From a checkpoint of a small self-supervised image encoder: batches of 128.
Rows from block 5, named by matrix and row number. Each number is 128 + 32 x the weight over its row's rms, rounded and kept within 0 to 255. All counts start at 0. Numbers have three digits each. After the name is the row's rms in percent of the matrix's.
# convs2: project pointwise conv (model.blocks.5.convs.2.weight, 80x240x1x1), inputs 120-239
convs2.45 107:128128128198121133236131128112128126128115128127128128139121149128128128128128165115107131128126128128133109128119128093255131128128161128128128124128128097128128128203153130130246128182130128157107120155128070101128128130128058135128128071125128128126151139128108128128128190150128127093128128128135182129128128128168130128128101129138127128077124026128138128
convs2.46 086:128128128146129135138084128072128095128143128136128128099225185128128128128128105112118075128128128128137137128054128000000148128128042128128155129128128170128128128128145158126108128102126125038129117080128148129128128143128148070128128184106128128221132115128147128128128135103128127141128128128157109063128128128130134128128132121190068128019149163127105128
convs2.47 111:128128128019127104112126128176128130128109128093127128139068144128128128128128138136126164127128129128067107128111128118134117128127180128127128147128128037128128127114237096132192128128107127095107015127127134115128129134129121128128128000089128128172094120130051128128128123154127104137128128128123132134128128128145113127126129129072047128182127137128143128
convs2.48 094:128128128104141130100128129086128083128093128119130128091255206128128128127128114161130125128128128128127136128134128158134191128128114128128138105128128095128128128146125000119126128128131128131037132197128118126128135128127142119128128000128128128105132112128137128128128072129128201145128128128015182130128128128099128128128100134132150128112165133128132128
convs2.49 103:128128128122194123178118128135128124128127126114128128130111102128128128129128205129131130128129128128116085128142128129132101128128134128128242178128128096128128128121159131128013128128128131073155160158128161162128128125126075131129128126099128128179159051128144128128128213129128042156128128128134094091128128127108150128128094157150143128108132183128129128
convs2.50 086:128128128130095125098124128120128255128105128116128128084170135128128128129128088116163122128128128128128158128151128115124169128128114128127147113128128082128128128140149112127079128132127128130132046069128140132128128129128143092129128182099128128125091114129115128128128040127128146168128128128107100087128128128204099127127112132027131128075128028128092128
convs2.51 102:128128128176128101135123128126128133128095128128128128138169217128128128128128078141180131128128127128131150128255128119145127128128135128128145143128128074128128128063099079130200128128125128121128139160128068140128128127127174181128128129119128128145129075128133128128128127064128173102128128128127187225128128128129156128128126128046148128122102069128130128
convs2.52 091:128128128133126136211128128128128132128132128167128128117088102128128128128128128148123125128127128128121161128092128207143121128128152128128155135128128066128128128255094144128133128128114128135176091191128066131128115107129190132128128144128128128134120110128126128128127133145128207138128128128089175248128128128118127128127088104208117128128127126126138128
convs2.53 102:128128128122127132112115128126128113128119128138128128100144179128129128129128102135144127128128128129155131128118128117127088128128085128128165127128128201128128128132130105128222128128144128059121080116128125162128123138130035145128128117127128128093118210128255128128128214138128100010128128128099114128128128128162131127128143103137162128138123152128074128
convs2.54 112:128128128121130139067125128142128127128127128134130128131139038128128128128128176115097128128132128128127118128135128143036106128128104128128142164129128036128128128024080016121000128127152128118120127130128159114128134128129043124128128154136128128163135134128158128128128085095128087124128128128072107063128128128077129129129128146066043128158126067130164128
convs2.55 074:128128128202130129127131128154128128128176129129128128134076076128128128132128099202104127128126128128146119128112128119103117128128142128128146127128128061128128128177127108128150128133146128128126108144128149130128128126129129097128128166160128128198192129127044128128128106076128126145128128128128122102128128128125129128129156142154129128130129102129141128
convs2.56 092:128128128126128117105123128176128201128075128123128128165127112128128128128128058124140127128128128128129140128177128191124131128128101128128131159128128120128128128059093198152051128128131128141159110151128122127128130129128141133128128196134128128124152167128144128128128156099128116000128128128130138002128128128164082128128167145086129128143127000124125128
convs2.57 089:128128128162133134132118128011129129128153125112128128141128102126128128128128159083128123129126127127108157128128128255188128128129201128129132116128128255128128129255111099126133128127164128127106126084129135137128128131124133089128128129116128128114144131128021128128128136145129124043128128128125086131128127128083136128130086162149119128128131096127145128
convs2.58 115:128128128244129123095128128054128131128114129107107128158200140128128128128128115054133121128130128128113131128138128144223223128128208128128127120128128126128128128127247166125255128129164128097124213084128215128128130128128100162128128130131128128098112117128154128128128132134128072175128128128101131221128128128122119129128112105173159128120137179128130128
convs2.59 081:128128128175127127137119129133128202128108129089092128169149157128128128128128136152056094128128129128125124128095128079124173128128127127128154094128127182128128128171148100144130128130140128151137197125128116125128121132129136137128128138236128128123124027128200128128128164103128076064128128128067152097128128128148128128128128163161191128180137149129199128
convs2.60 124:128128128106130034115096128088128151128122129151129128099165132128128128127129111143118124128128128128112000128096128139255130128128095128128117106128128030128128128000132114119124128129132128144117119144128109128128128104129098117128128065129128128122128174127107128128128167146128117132128128128063128107128128128126126128128167124164162128080137116128255128
convs2.61 114:128128128137130106095158128046128168128026128124128128092068149128128128128128042129142130128128127128115136128126128137169129128128157128128145128128128128128128128172149146128137128128130128106132178117128192124128128061128168132128128135186128128001130184128115128128128087147128134131128128128151139144128128128142100128128125088133137128139133213128137128
convs2.62 091:128128128137127126186131128129128078128203128112130128180197139128128128127128233133131134128128128128119095128096128121133101128128123128128068122128128006128128128096116125127097128125128128160148094146128124141128129132128156022128128075135128128099133116128079128128128063135128132088128128128069209255128128128107130128128098121151112128128132061133133128
convs2.63 107:128128128130137201134132129108128126128180128193112128122113118128128128128128130124131106128128128129153141128000128178146126129128061128128120134128128122128128128115137125061129128128144128126107135099128047200128128116128093137128128188130128128125115182128132128128128120206128255147128128129255135137128129128128144128127138112122154128126129131130109128
convs2.64 096:128128128153072098103106128128128141128122128129128128176141113128128128128128255123117139128128128128131124128124128148102178128128146128128083124128128227128128128125098129161150128122145128129169132104128127106128128123127108166128128094091128128096111130128123128128128093143128126124128128128005166132128128128129119128128127126174139128117146166128134128
convs2.65 081:128128128182118123172198128097128090128172128132128128128137118128128128126128126190097135128128128128199000128122128129035158128128118128128093109128129194128128128150047164179108128126167128131123090164128084114128124153127119123128128091001128128114136237128154128128128255173128141128128128128111126120128128128122109128128143129050101128134141121130165128
convs2.66 099:128128128133092134135113128132128186128080127125128128123122122128128128128128122128140128128131128128122121128138128136124155128128116128128128103128128113128128128127255183124104128119126128123156137068128195128128128136128122197128128126174128128159127138128107128128128048152128178114128128128252124236128128128173130128128135124100135128130112122128076128
convs2.67 108:128128128189130120089129128115128092128121129121128128255133139128129128128128117057105121128128128128127156128128128113096131128128108128128125116128128135128128128173026158133115128132045128122088162132128133164128127165129156164128128135124128128148123073128096128128128111146128203255128128128130131160128128128103127128128137119132155128144129136128085128
convs2.68 101:128128128102129155060156128038128093128118130123127128138126173128128128128128135134133130128127128128125108128182128119200112128128137127128145128128128157128128128157141000132215128128130128110101207185128128107128126183129056112128128154161128128101138126127067128128128026134128113112127128128127145234128128128147161127128148123151192128135122134131107128